config = dict(
    arch='vit',
    model='self-supervised image encoder',
    dataset='single toy objects rendered from many sides on busy backdrops',
    train_examples=203450,
    image_size=48,
    crop_scale_min=0.3,
    horizontal_flip=True,
    translate=0.06,
    color_jitter=0.6,
    method='byol',
    norm='rmsnorm',
    norm_position='pre',
    activation='quick_gelu',
    head_dim=32,
    fused_qkv=False,
    bias='none',
    qk_norm=False,
    layer_scale_init=1.0,
    parallel_block=False,
    moe='soft',
    num_experts=16,
    moe_every=1,
    expert_mlp_ratio=0.5,
    slots_per_expert=1,
    shared_expert=False,
    patch_size=[4, 4],
    conv_stem=False,
    layers=8,
    width=160,
    positions='learned',
    pooling='mean',
    projector_hidden=1024,
    projector_out=256,
    projector_hidden_layers=1,
    target_momentum=0.996,
    residual_init='zero_last',
    optimizer='adamw',
    lr=0.0027,
    beta1=0.85,
    beta2=0.999,
    eps=1e-08,
    ema_decay=0.99,
    steps=10700,
    batch_size=256,
    epochs=13.5,
    lr_schedule='constant',
    warmup_steps=2140,
    weight_decay=0.4,
)
Rows from block 3 of a small self-supervised image encoder, named by matrix and row number. Rows with one number within an expert belong to one neuron, the router's apart. Each number is 500 + 25 x the weight over its row's rms, rounded and kept within 0 to 999. All counts start at 0. Numbers have three digits each.
Before each expert's rows are labels from the 100 images, of 14848, where the router gives the expert most weight on average: "responds to" is what is common among them. Only what is clearly more common there than usual is listed. The data: single toy objects rendered from many sides on busy backdrops. In brackets: how many of the 100, against the usual share in percent.
# router: slot weights (model.blocks.3.mlp.router.weight, 16x160), inputs 0-159
# up: expert up (model.blocks.3.mlp.up, 16x80x160), inputs 0-159
# down: expert down (model.blocks.3.mlp.down, 16x160x80, transposed), outputs 0-159

# expert 14
responds to: level (60 vs 33.8)
router.14:514553512491567501469516448520499498499481497465496491500521493488511462495484491489481516487490540455425491502532501514465523557502580494524489496526508500520498525501519468521545536510485511475443543474502546501534496490530525495443480547466473480485504473499521477510483543490511498516456501482489467476466492512494515489503544455522508493451525490483498475477516489509472489509501507495546485497486501469461508529457488516505512498501513468511487470496515506482496491523493513
up.8:457539492456495527527496502521511527507521524525523471499503503488486533497532527512522491518544525509516509498475467466532521487564478489469544503466449499464506509521450519508508482517543509526500506493488488483485527506499493477531508461523492502478528495499467549484541461512486495542495510487535510468501498498462497458473483527501510523452536554513549474505502480521457511444499486475462484501475500502523525524508476485538474542494509492506544523484531489526533486501495452
down.8:465513475508550475544525503500522447507504508499531475496502510499457477528481488472521501454493540436443519497524503534470515536503498461553518474487502506512483495493451492487575450501504495479518555496455492474526518500518477519495494465500500490496479508500497539529526481489466530496496512504487495490488503512516464492474509506497507498431450492485495487482520524517486493484571485479495507484482508485480495548460472506493503502502530497517537518479530506530508461523466479
up.9:499551520534491448475517523527502493503512471547540470500494519587481538487534513512495511513502518468498477509496520532487462528515489493509486501509466501473483484511493480516481503494507526486564505498495471540511536509474475456504498535516503498500457497499516473533481499495521510455530497514535545481504473486539463529523509516514509442506477471483506528514515499504519462533502483537519503524517501525522565519495505437505484463475509505516516496452511525464546487479514493
down.9:489469501499437530499512493472498559490497526492478538502492480498499543484482507530487501511533470580544501479526504487510492433498473545466481537530501501479492509510521545508464532521518483511468472545525511493445460499501508517465508487507517518537525503501482520489487490482498477495464507491479488524529495488484555527500472505483477529543518510501499498526490487518511511485451498485482578520520490497494505452525483487508448524481526496468458484490498473492471495494473489
up.10:479458485496503526528515499514505497499495512521520443499474529520491502509537512467512522491536514489515478486480503512521521475532471496469519507488469500482533501530445517569519487500512501494535497531473456492500516538492487510528461490509519469498512468501440546469531498518491496526527536507544508493484518496454504511516472524483500504503525534500561522467477511497493508408500521497487482495514500520511481491503463515530457522493549480484537555493507463528522480492478457
down.10:493481479494542521535494509500502468530511477489539493496505503505477468533454511497525512444501537438464498501499463518504497561530503439553505513476504497489521491509490457503577464514479471456542532504467494467538528504457472511500510479499452482504497480500485492508527492496495544483520486532509451469502524510473494536511528501497508507447488485513469488468484511538492471463521497500499527496458507495499481533491484499532497515497499477531547515513526504512524477509493462
up.11:513498479449479520490458515487483511507494480498442470499520524498497511501483507528501471518507484527549496509471484479526510496518473470464518503462474500463493479525500522452491459502499498533506496515474528478474497466453500504533487457493518494530510487499464517446516476517543497516560532488529519477538510493462483547511492515493462501525528475495469512527486494524481525454499504541458514545478499473431546526549525498526504528521486505524520448523507486491518493483498496
down.11:514512491500551497529471543498486453510491505517533442498503538500513485527500506504507510438478524422467507494504507531551497558503491444550528515474500499504491481499490476505585461492491512492508522502485475500517527501531516472504498502503432476487479491500506514518537470522522510509544496507522495513524529521508480505497501477492519484444465474510482501491518489490479484482557500542496514505483506497429513526489518490511531516495501494506506505499525524492554501503528486
up.12:495549526528495448483523521515509465500504488541525476500489519589478528483542507499496508517500520468493489522489515539480457525519493483520489503522458500500483488505490484524486515491533518485562516467478469550504518517485472465499494535520501494496450522500515486518477494503514513461516505530540530491496462489529457509494506511523510440498476480495511537520517504506520465541502472527525481482527500539549537496495518428513493452485504502505521498464497533467529501480511503
down.12:487479498501429531505509495480507563492496524501490537502494495498505545482485506526483505505534469572547495469519508489516490427495472541431481529533500495476495497511539533523459532519516492521474471548531493491452458500474516511476502488496508513531524499501491509494495492477507482498474512493478487518535486493483545537499469521487483533547512512497501497525491485505515510482443498494486552513512491499480507443530477480509456525469513493469463486479497485480472484498480485
up.13:497448467505479506534507520475520479500499523516518498499465544519503519519516509470502531480516496517504488509484507546511517469518477508484507513471470498527541492507496532587500484479506480488529501510477461480509553523481501506517462476504527490482525436501452507481512495491463505517507524505531526511493520506445479520511470538497514522526549539497563499505489523503516508455500540499487530506510498538524482456494475536521485546500505458532521557491487513534463463492512483
down.13:478495491498533500506485510478481453505506466493530428496501497507478466532478478489545505447501539442488519491500498522524514569515502436577518503476498507534487497516467491485573460477478526483509518457484535501527528508530493517496504464519446481490474482501496485510496498520478498500528502503474462484481540504494485493517504471483483494471487479470480499477483538495496500488524525494482429525491494494475488523512517473495515510535487488503547486513497523525540513495477486
up.14:480489498446516493479458487504496491500470545438493473499529501528482480502496497511469513493546484480495453519521516527503480492540525454516485495464479498525484529505579496469521508549512511489440526516511550506492501513530516529506526500547537535535482527502483534546532527498516525503502509533511466523462481505508513472462514491506515476487478511525513457485467511542505496480501489501512499506546499473439506490468515536496514492512536502469477507555511517507497481526514496
down.14:515525508497441525501494539483519547497530451518503520502508519498526523482505521507488496520542468559518481468444494494477491465491481517484464461504506500469465449537551517485460497481528511552545494515490478486503455499426509532561502485435504504517503510500482466492478491506491497531498508497518508473532479500484496571475482537506503531533491517472507504493497456517491519509509478480481487483508510530523514450543514489497516506489473517517520499486474505480475497508495495

# expert 15
responds to: sofa (32 vs 3.5)
router.15:497526488474514512488485527527487532501478498526495475500486492490485511527479500518517492492524554483536532464480515491532513509495544498464514497488510500466501480525424470448488463496481545557494501516482512494512494519514528453482489447475463492472532495501471496482539493516518496517509476464492496500527503512472518519509539451488503524488516510497475493482490502462500497460499501511458478498441500541480471575557489496516467507486478470504564509497533507533528466516476499
up.13:507477491501488509486502511484489516514531495461522486501487522564500467448501526474497485514523475502481485518529533502463515510519481434506551484532491499505505509505527520518540522502563488470530500475475494503485502517480486516456519521522488517526494516506518520481491488460531515522528526494544472492492498485469520494475496555495519486485476473456495517499565471505468540481501477518500449487516500503535547475502486432511454485503535529493449452507512460467479504489512495
down.13:486532498489482509533513551497499546494521523497569524503497462504482484489489494448489461514528520503467474533510487512493521520514529531493520489517495515506462489521480478450462523506519502568500511437506509513505494499471515520503533501480513530445480497501492527507477503499502448494514454495522519466516452508471460479486519522483477509491493503487454498487510506508502550511475500447463481583518521494520516496445496488485497490477505494460501517483495505491479544472469529
up.14:530483498501503537468484452489496456502474474459450563500492470494510472467482487481481503546472479542493515493468520473491526489488492512480462480538537500514470503485496512498452509489475505509493482427498545501542486514465481484517467531564533473574551473501507475516471555507510495523436519480499515472490508505471493486526496485508500517523521473474479502515484514524485521527500523516531496479532500502490497504504464509504508499506463487499487453508507490477478523491486525
down.14:500501483522459514497588494479518530500525504473489552501500498506480487473470502476493474521490536547451496528489501475439494521520491505469492465536499499517463475499437518460476497492514470504512512475458518485526481503483515516474505494483511526538549503500497505499444523495497490495499496510525491491452483509480440474478486539513510520536473501445469506486518469518485531502498500451494501574510499474503463510516489538489510515502511521502507464521497487461461506469507512
up.15:513468519530469511499521508482510504501526486469526502499494519498519542499524516468487508549465462550502495522526497471507525493474434516500521488515513500513532432506503523508498512490509485488542478467532455509504511495450477500506495485551524515565500486502521505495489501541489505530562532480485546495486526470495473492528481558494500501505490497529494511491465529537492529524498527468480462512527500493524480435513505523510514511520436504514491460505510482542458522485525512
down.15:490492513530460506520541517457502559527515494505519510502501485510497489499500525454471494532486495565489476527507519479504504505500462497472532460517498499531488450505472529449452496489486482542507473472520487504494498509475505478513543472511488539510496478499496483528474519499491483477545463499515505501469476511515478474515509529459500493533462486500434512473491499503529509519474532459455472580521499486488496486532530495449535474501481496491506442508497486466459515501477498
up.16:521520527486538519505504471503497473498487486519477518500475474530512518464490486491477511529484459525456507518511526502472520535524520459507485490531510500525473509501517505527487528493496502491520508419504530542538489502482485503533457575546541484500505470503480494482490566506528504519425521476525502468481494493471500474517482470523480494477536463496495509503503533518484504515499520513576526464554499481490513478442463506509504471511471497491473499503500502472510505470502507
down.16:486526503511467522499552487520512577506505509481506531499501495504511496451485487460483486538480503534430513517483507513454508525510526458483489481529496499529470471503466502489476528493517491488522513501488492510504484500495491507465520548485529523501525503500494515503465520519520481513499497496549499475428502491484466488478478529514495507524497498450443506476519454536465544499501495475518554575536502466489489516455505526517521514486520504504481452503510456467491501471512498
up.17:528509531492501499510515542463498520493496486502486497500474521529514485451493469488528504496474469517480497527461513518506510522507473445536508514557525500524489500477505521529529530479536492499525500456443497501506475541489479498496447517527504503510457504500509517467519486495541506502520537496558482513501492475437522451480471523515468472468520452499481553541534503510475516517498487518509484484488497518484541515487494456524498520501507494503468437508458467472484528454524521
down.17:514524508501491521566507491493513542504474525510539497503501461504532478526501500456447487523494508539431487541551510495473511496500555490485504481509496492535443463491481474431482519519497506542492521473536483513491506493467525497520561491515532527500493500500513517526506524507505492482577490499510498499509465503506464501496527477496496485497497493501435499479495511534520511505494526450486499523503507469481495483474505475485515455498478448450456508497501505474488523474493506
up.18:508532530459503461487512547519490506500549542553553456500482520553495559492513516518474489483525479481493467539502481513503486509550499494534487514500458497488503516525501488502513501508543500497537535489494458506500516423499500495497527507492493532462457522504506534434512466516523511512551507452527484516499483473506457493473513525506522477507503508522517502499511498499486479506499475529504499546522501517551547462503527491518491465509533551488487519500494522511517493492514484
down.18:472461480503498503485537471485498465490547488501482515499501490506479512523493502526526479451529520482521509479518482431440489517510424530521502500512504499470505525503516529563505479499510501451509468548477498474516476499478540508499472453478514501524553504499527491490476520490451519501473543508486494501469506505507510524493464551506523533491478504474552489494519486508500480483511492472500519488474500491543488497546473535467472533508515540533507497532468503466455514509530492
up.19:509507501501445490509513538479524487498529476488495516501466530529514504456523520461503505547510461527481464546518529513488512495486457451540536498522534501518522506482522529519509523494565470484534502477481507538468532497482475505470503507578515513530474514496502533496519466480530487515538510515525536475509485483482494461474484563516512485467474489536513526494499494518459480501500482519484458503515500504514530455488480484505489477510501550516446461498478482474483511472521516
down.19:499512514497479521546532549502518536504524523496564531504499472506517485489486505450476479543477500539434453554511492532509513511519530490509500492501494507532465475501498505424472534509505490517492531438523506514475518498485500509491547505499523532492485488500481533500488502484516491500503445500525500512492475502481471476496510483502472485510492501493433510479488514531490543513482519465467490574523515504492485477448515485494494463477511487442481524502503495517492510475466527

# expert 5
responds to: from above (79 vs 33)
router.5:522509511488509524517504540472534527505481471493481504500501491503517503521485505504508510518523525519518500477504501503565514524515481483571495506517484500538567515545511518544499545500478492472529501528473474488500484500499464501454500459551500489489512472500466530496530492529496498502536511479483472505474521516501506486539481533481485501473535504482493471455442518506498542485501526529444483545472501490529477511516501534519516502521471489541545460537530463524457518477540534
up.13:471496499490471464573513513522529494516504531551523496502490524529484510509520506505487516494517471469513479505505474521509468464539512496493494509449468503482521468474533503530479504480498488473509480522537489511514528456496548538541505523479495539458479505508484519475511502512490556490513509516501550535496488484519461519496469517519499485543514512517487532497490528486523500521498499513536525502556497520535533483429512472514489492486527518426484571506514489480512484499496458
down.13:535525453495511497488567491417471506495483465470439517497506478501479504494471496536496486477496518504512536487501513473509498537497455483522510505516501496521500518504471508513533501515505471511512495515460510477522481505498505476478485442494485491535511501499476492507468501480496479458502510503496450504517534507476488484491508509488512501484488522479502500520532459490517503488513511500490533495447519457447518515561499504512483531486484504562503394488513511484447515478515535
up.14:484525511500520483492508478524548488493509494540544470498465493524493547474542544517525490538525498499468496512490509490469517490509516495472557512522493501479480450483525502485523475454522526497503526467474534539487501488504469487529519520489504517508499486504519546551505474524532491515495511473454483463524487521499491494495532493525527505506464456537500484529512500482476450503500463458505492463534500459486546488450524488451465494463535497501484552519502529493526477515453510
down.14:467523549504516538473441468557490529500519536512507501498502525502519512507518523480503495563513513499495519488483474517465508496508535502480511518535496500482501516501545453463469461510499517473508491523506489510468475496534516478496525563498519532476524504501513527502540509534524510572474511515499518468448454522542496517494490532492472529467499461507456498495491505494452504480493475497513497495520495516559489523482481494521487492466526482435517530476494493500546478505517486
up.15:484513523492522478504519504551531460500488492532541466499468497516497506468539531525540492543520497474457493516489506499474518464513534514456526520509490501452469448474512488476519493466525531494491524463492516527486508497514490502527514542488504514494503487504513540538510466523530493518467506474465497472514488513490508482496538475533521502504488470526513488527512490482470468518499458470532488465545503488485531506430522482495456504457520481496490576541511500501538473518458483
down.15:473516546507511541481446475566501526499527532513505506500503525500515513499520529485497491570513498514502520491480478522475508488497543508489507519523497499474496515501545469458450462500500512474496492519505496512472480495535509490503528567495508536474525505501516530504541499534523510577473517509488521466443463528553505518494485512498468532477494466499481498495486500500442506480503472503509509497530497508551495534476497501512473492476532500442526546487493490503550476506518491
up.16:487515524477519495508503498554515464497486506528527497499451505518500523474519504517528488541518458494465502507472499506472514476489543530451501522509497500424463482448521462465504482486526520506493528487509531538483482478508497535530497561489508506479518494501530527513484482507532497521445512457455484487527488507488508514491510460532512509516509479516505490529519492475471485511496461470534476448515497478466504519432513499502469509466510484497467564503482505505553482504475479
down.16:475515539493511545490444480565504530500528532511508517498502530501517516499501523487483499559509490527512518485473484521481512490502554506486495525522498500473499520496532466459440463493493500480484483523525491506471488496552503493503527566497497539483529499501506527505542506531525523573483519511492494477437470526554522521501484502503466533489496474502479496491479509505449509478488480491503525496531496497529489541478493512521466499483531511442528544494493489504549475512511484
up.17:495524519485508470489502464528546455491491521546510533499497510522490517475520518485552494485495509453475492558551509500455510488537506551501493515500489500509498497479526499490541484492528464483493557489482516500491515494514495516514507518515492515540472527502499539565512479515527512524529486519456494485542484527502489438468550472508517482522472448516488521518523516517482488513499472478527486491535499480497523484469512456482468465481533487466502534541493520491503467544457507
down.17:457516531513506536494454474559512506508487533524532477502501506498514504530502492480502512506516486484536511488496485522485519485498530516477508494507496509475508523515532461483494460537484521474490497530525481488467524502516524490496483501502524495448513488499492526501545512535496503535477492516503527485454473520514461509516503550484464531465527482559442504502478561510493452480483505493491510490525492550550494493483458500534489485464499459436500554474501526504535459504493448
up.18:492540509461480495480533479522508495496517535523540436497467511542483538482541512517552515521502510491492513522502486497515514481523518508481530518498485500462486464481531504481524470433545520499513536503443517508514498480485496492529495512523511515505511507509497539472524481529519506521452517441485515456519493511478490506457498507526537524508490504524504520537510475490480476493502438478516536464551497476509555495464524471487463490446515501503513534470496517454515484501482505
down.18:468528561490509508476449468555505514499522525503521481502502528504525509503523521482509498566522490488484507489496464522477498481511547515482510506521497497477499511505563475464476466506499501463504499525507469514475472494551496473505540555506509536463507502501529530502548496533513511569459506515492517464435452517549511509494490538501486524477508480502497502484487503496451526500503482507511501473529507528552475529478484509515492483480526495459536537486498484500536488511515509
up.19:489515514474515501514507496543508481494488504526522492499453500517497523473503509510532492532517465498457508514470507499475514491487547513452504517505503501427469499458524470473515485484530526506491541488493529543486480499501500522522482561477508495480524494501539528506475488495530493519439498451450466485530487510479487512488494466532516511518508477528498489538532481496471482508498463467539486447505499474467499515431509500507476512454509473512449553519483515507550469492478485
down.19:479515545492509549496448481563511536497519530515509519498505527501518517501496528488481504559508500523514517482477487526484516495502561504490494534517497502475501517503528464458440466493490496477489485524523494501475488495545498486502533570501491541484530497500505529514542508532525526571487520510486485473445468525557520524503487503505468538489492480500471493489477509511450514481486482491500521491527498494524489546480496513517465499481524509447526537501493489500552475508516482

# expert 9
responds to: white (35 vs 8.4)
router.9:511486491466516508508481491491521508498501493520544471501472501510513528526455498486516521485527504517474502489516473535521550494530519491536446500493467501527547536565493523543549528508479516468497512537481481492517488482491479508462510483514516497506503459498485514457526508521475500523509509475497448478452528481467511473523490520517549508528538536493520456469451532533497497468502524478495550490545499526524466478488489480504493503537515498543507520518511520535459480540476464
up.13:536518496511522509493533553518466476496454505535515481501496470494494497472509510523463483494478523492518521480454532474510510489470472519474531504491497500482505485479468482500491471508499492529531513488461508508543530565505497478555477481540435486445540511499483495526503510493537511506493487467463533477529492495449494460470481483520497546499509522463541524559558493500487516498498490512510497450447498480511491507511498465507491517498488459489526512499487517451516497483503461
down.13:527487542489458499540493508440518495498519510513498556500505467498505517508497540484501490504511485525526501490515493519540506479511560547513495530524496509563525501498541559527498529503496473476488472519488473517478464494508560530480548502470503546519441482500488534509508501498491486516437487502460496495523457519517511505503432546513518524499500533498496484487488498461486476532519496522509501430514493544526508473474502481496486484511490491463509505497497499513476518494484534
up.14:501514517533491524467536505536471494496466487462520476499497489519517518489528489493474500523493543482506512483491515495489527525472485520503504499481504499479509472543489463474483479511477503513509503525499501487541489573448482472518485476535500469520553496500492505539487506518515485522548488526451497469533527507490519525496539469493487534489437504457479500504517475516474524468496496497469460528395500449482465512533493506479487478520462466534508490501483510480517460501514487
down.14:498474511495490502495491511452494509507501515481501577497501492497502515493486547495497490477505499508515475498553502541543502501499564516499508556520497509571535523495552531550532524511498472475489477542496483484451487495446526512435524467481468513543476504501493522502498492492514519553481488505463474518551480511503507493491485546511513526521494531501470485501503492500461461535495497520513515455489498512514523451505526457496480470499479494478493473515490522538472496510484511
up.15:527514481494505557494516481505500538483517458495501497500533475507522495511445503508517480499473494531515530482464487457465525544509481504511485504533499500491494483542481482480508494535483539520511492494490500480510486498494487492497542479472502514521558482500508488532501487496495480516516517494505484479501537525514488575525515504492460524482443489476459484479517497499490492415495517486468458524429501457473449514537493541483540532494458488530488450481499514485493508480516532
down.15:532481555478460503525485466440494487489496499481486558498506490495516473509464520468482487499505509542489476516511479529528492500512531497492485530541499502551506497499562506492494535514493514497515479497472512519493482498447527538457517453475470508551423494500541504475494481488488510532472467511488480497543439509473517492498497534497500496503531496503442487501498521487483490537502486486504487474497486539523523445499503449509505447486513464508504504488495533494465505526492530
up.16:523512511506533514497506528526474482469440535494480510499450471506518493472525484524458507501476522474518525504498546508511524553471499503503512544492515499482491479517496475503485490481512509543484542489498524518544499576530514476540424479529470446448548465505473520538496516519512491523464465499485521468514525495457494480485501489510503533493526500521535457516490480494485551494496491526524517483474497467496496520499488495516471483503516437508517512512482525478521511480505499
down.16:532511552496460503523525473460530430496454512555499514498498480513517503534483501510495521521501556523502461540515496499536513497520519532452482505521494509510504510500565519475483502479482514481488475503492500504489452505456525513486528507480506513535472464502518525503520530493516489514495474508462471476498469473495475503520471528515496504518538523541466495489479531464503466543469518517512488518513473512476494455504474476527458489471507431437488494516487513495506487500452513
up.17:509532517491526509466493514522464526497452503495493498500485481475505507466512511505480488528499543472496536490474500503517520515502480490478521502531496499490502466483477478493488494497546486514555494518442497512537501544457453473507444501545492458492503512500491467477450505506535501528518497497515515470519478493419478466448499481500499525478534493486528504543556474523470514495499469502536574469467500509507496514527509484534500502494456464511543474466496516491517485492516491
down.17:546503543499499498516529507477527515510511503528480552496501468500514514518511517535489483509526474513532467493526508532538507492497573560498516531542497500521539484496535546527485509492472476472500480533480467499467472497490525512501524514516491527497448461500489542518543519500533517515449515501475506506518460494524501514524462544504498516481484510497514494498475500535485442529500511569510532441498497541518515503522525476485470480488511510470516464519514487514502527455481513
up.18:519491515555515514506513544523494508495446456487517531500504458465513489454519498507511479502450548513486528513497528465506525548453519506509528500504539500490477475511503497494495490504539503514514486470496504515546502540500483472504475510510510498484549513498510465572472507519513491507507478505451519453492547519490560510492509481473503531460481486456504493549532469506470524498500474496488480532455500433463486518492486518479500534510486484523458498520517480505521514478526503
down.18:514462543475475523538460501452480512506530506484502560498503497499495505507467530504478484508500471520523452492507485530541511511514528506489505558534494527560512509492555516532517530511502479470468454536501504509454473496482558549469550483449454540504443488500512501498485496490502489541472469504472470519534466505503532537497452527489495530495513509503482483499501497474485446521485504484503476461496487513512520475498523483498482483504500484479479472523478512502481513505487508
up.19:526517496493526495484505510528473516491494488512505487501474478488495495481533523499486488520473537475482542518458501471527514524483476485490549493554508502485501473470471483498481470500520477521548467467458521532545493520490487450508489519537431534459503503501505455486500502511529499499516510482513575479518516506457512438486486493501507540465502488473535560533532474490490511466497484527534525467494496498499501537531535486512501529441496489521541473489514486504508515470508524
down.19:510489547502486514532495489427504528502528504513487526501500465495493512513518518496492491521506482523510488497499521500534521516502515518539515544553497510560534466507543536549513530495482496466541460540477481519459479497483523521461537478471481531497430474501494534515526511498497510521450475488451508491530464507506510512513455567496481523464485508497489494490486491496485479508517507504502498429472489515541514477523484455491519507503492474475527456495495491508481517488479520

# expert 8
responds to: black (26 vs 8)
router.8:488499484525480537481473471505489558500478505499493462500513484509489476460500507521482475489477521498546518468472523483519512496488465489481507507501470500471531457530510500516495482522533527515526485537488483487548494539476489482513490472461474493527537536500490507513433492482494488568541485478450468488514522496482504519460490491479497516508485511493493483501548457514422487477499470480457513488445500441499509509528464475527483508494488458496540486496492499446508489506466502
up.13:530499499472530479500480509451511444490488489527488490501475500493516509512471541503513517507520539546474510539494479464484516517517462496495545527543508500508496535475483526471537495506482496474504518454526528521505494477509468472523489514520520466504479476499501486464561506442532509462487490496534484513493499513463460442526512522500496486478541451529519496525501538475569470511503531503497515500506499498472525506505434533525459509477527514525452491535509490519521503490492521
down.13:517459487503503489498496534475491440495511508487486468500506527497505522520499517529515512525501533491511522474496477481494495489480440490474514540547502500491498541498518510463536519514476486468502491518500483505509482498509486491446521509539580502549512472500517502497514483477505503486501442495489474514496490504510533526513521478488503524456468456555480502523522493485548462431492548490511530501452505511466532478506430523501503496480541515490462477477515448481481504510521497
up.14:524473496496525517453474500481501476494473479523483504499478498482515482500502516503490519504524536496470492547509511491449524518484524483478512534561525500552486526478499501493525548502497527473508468520520542523509521516471509501471484546522527457529491485506483480479530502458534537486476511476533495508479488483461480491515553517512490498458532456525504504528520527490534473514502517496565583512529498526475535477501451505531472506481530500473443467510502494497494480519505502
down.14:501490521512511503497502538506488482501523500498490480499508517500519518501487530545505508535494521485503505481523474511482487485489467526474492556545500499469496524465543492499520524518494510482501476552540507510475483494471498499423538527528539505548504486500526477495493463473530513504497452493493483532512467499494569532497527457505502500451475462535452504535538482501532446446485537475521524511476498530500545472490460499507482471477536507480462493486509463483493490528520485
up.15:523485491460522510518466530516518464493533491529484504500451511531511503519490529499525526480571541487498505516529476487499526494537519507469461547539502501495542530516475511474533544518489492492491488532524530497496504491487499531481500527536506494527500480496503483469558497490518521496508526529529481508497519492495482468526564501498505504476507461551531470485443552460545494492500521516508512504518500510492520487513466514504449492476484558494455544513515507518503452540496514
down.15:488468494514504495490511521486493448493522494478471499499506521499493513498506515526514508527505524471560513462513468491523498471479476527467501554533503504462534547478541491476514507521486488479463483557527494483487467499515494499424522512534519502534530478500536486495506469479504514497484415501479478524512493507501552533509537464485498504459453485546475495508509486501532472455479539490505491487451501506462522497509443503484475491494527504513481478484511467490496483544506487
up.16:528496456472481518525519525481501497498508504540511540500496482488486540483473503525528496482536537480517525506501481460493493487489510470479518504523520502472495529537464510496515533510520503495495509464481510483533517503501571491493504549495471490453513515502461508490525482482527512446438520510503495481493531520494450523491513523488477523465499475545499488527484511486520477463501488554520502530520502541471508527478455522515477530464505555444481483482515502472533525428507516
down.16:489530514498505464455487483517495493499476513493525463500501505501531472519510460443484496509485458510445490517507510521495513509516547458536499457453498496516476444499469491462514475490477490488484547470486473506489481500540476507552489502522491485475457501500480546480536532518507504506498535504521521503482517496526458466507497502506513494527541525477514504481490526508460533562510486533504505450537503520479458516514554488484559441529492487491515507496493511538517503475482517
up.17:515504505449536488522485503484533451488521483531509510500478497489513511519447527499543520505522548541479518516502448467504520534525496499502518532526501500496528514491458514472530500511473495483504507457536536522488472431490472489526508519511499486492483471497501482461553514452518501485498506494510488501503511507485497468533508514499491490484534476536490479505476552459561473498499532500475473480498501466439505536503462548510457523465469528519469497537499492553513509502484499
down.17:501456467485509488500502505469491431496519502472471497500504530496483524515487510528524512523512531495533535468492458469500490501485449500468513523544502498490532544501505504467527504504472490475493487520502498489499466496515480489447511498524551507545530457500522504484507498481489503487489436499481473503485505503504533517519521492484499532462461467557477492504512496482544483431500540487500505498430507479455511492511423537491499511482532522509490465485517453512478502528510505
up.18:528484493493512521473481509490517478495461481521471531499484489432512485490484508485491509508513544497481485539491506507480521516465549490508502532541550500553510534482472508486526536495504515479491482492514538500525523487475519487463464565520505444511494491505469489466527502463538516494483510451550527506495511482451476490510532529517508502482556500518486511524505518495509484514502510511540591502540499529468533507492472516534480503479533505487446472485505490511485477504513509
down.18:502488520508504507501501533507485487505521489501497498500505509500516518501484535547503511531499521489515502483528473508487492484489473529469485551548499500474510517465548485508508524518491519476496469540543519507481480496452505500431545524519528509544509481500526469493479471469525520504503443492484484531517465496494568524501529452507495492458478472537448502534534488505537445453483545478521529517477499522511546458488461493501475467475527507486464492491503469474489484527515485
up.19:517477494484533502491469518492523445488498500521475482500469491514517496523498534503513531500550551509482513534521503472481522510518513494492516532560520501521512537487502500469517531509479508474497487502542538517486487507485495510485483547526514473532496473500516479469555512463520516473499510509525480516485510504476472466528539512508483502466521435536520493505464547466578476497499528497533516499526500490470509468508433531516464516472469519495445496518505511523501452531506522
down.19:502468499530508497497507523486500450492512510488479473499507509499507518511513521530514515540488528487520512468502486494500492484479464512477506559537503498468497541474534495464522515521478500482483491548525489497484478500508479497422524523550548494547520471500525492503519480481512502492488435500494471522502487510502551545507525465495500509448459468543466502516520483494539466438480543478512510485453501510466528488504443506495492487477543501484469480476510457488487492536521493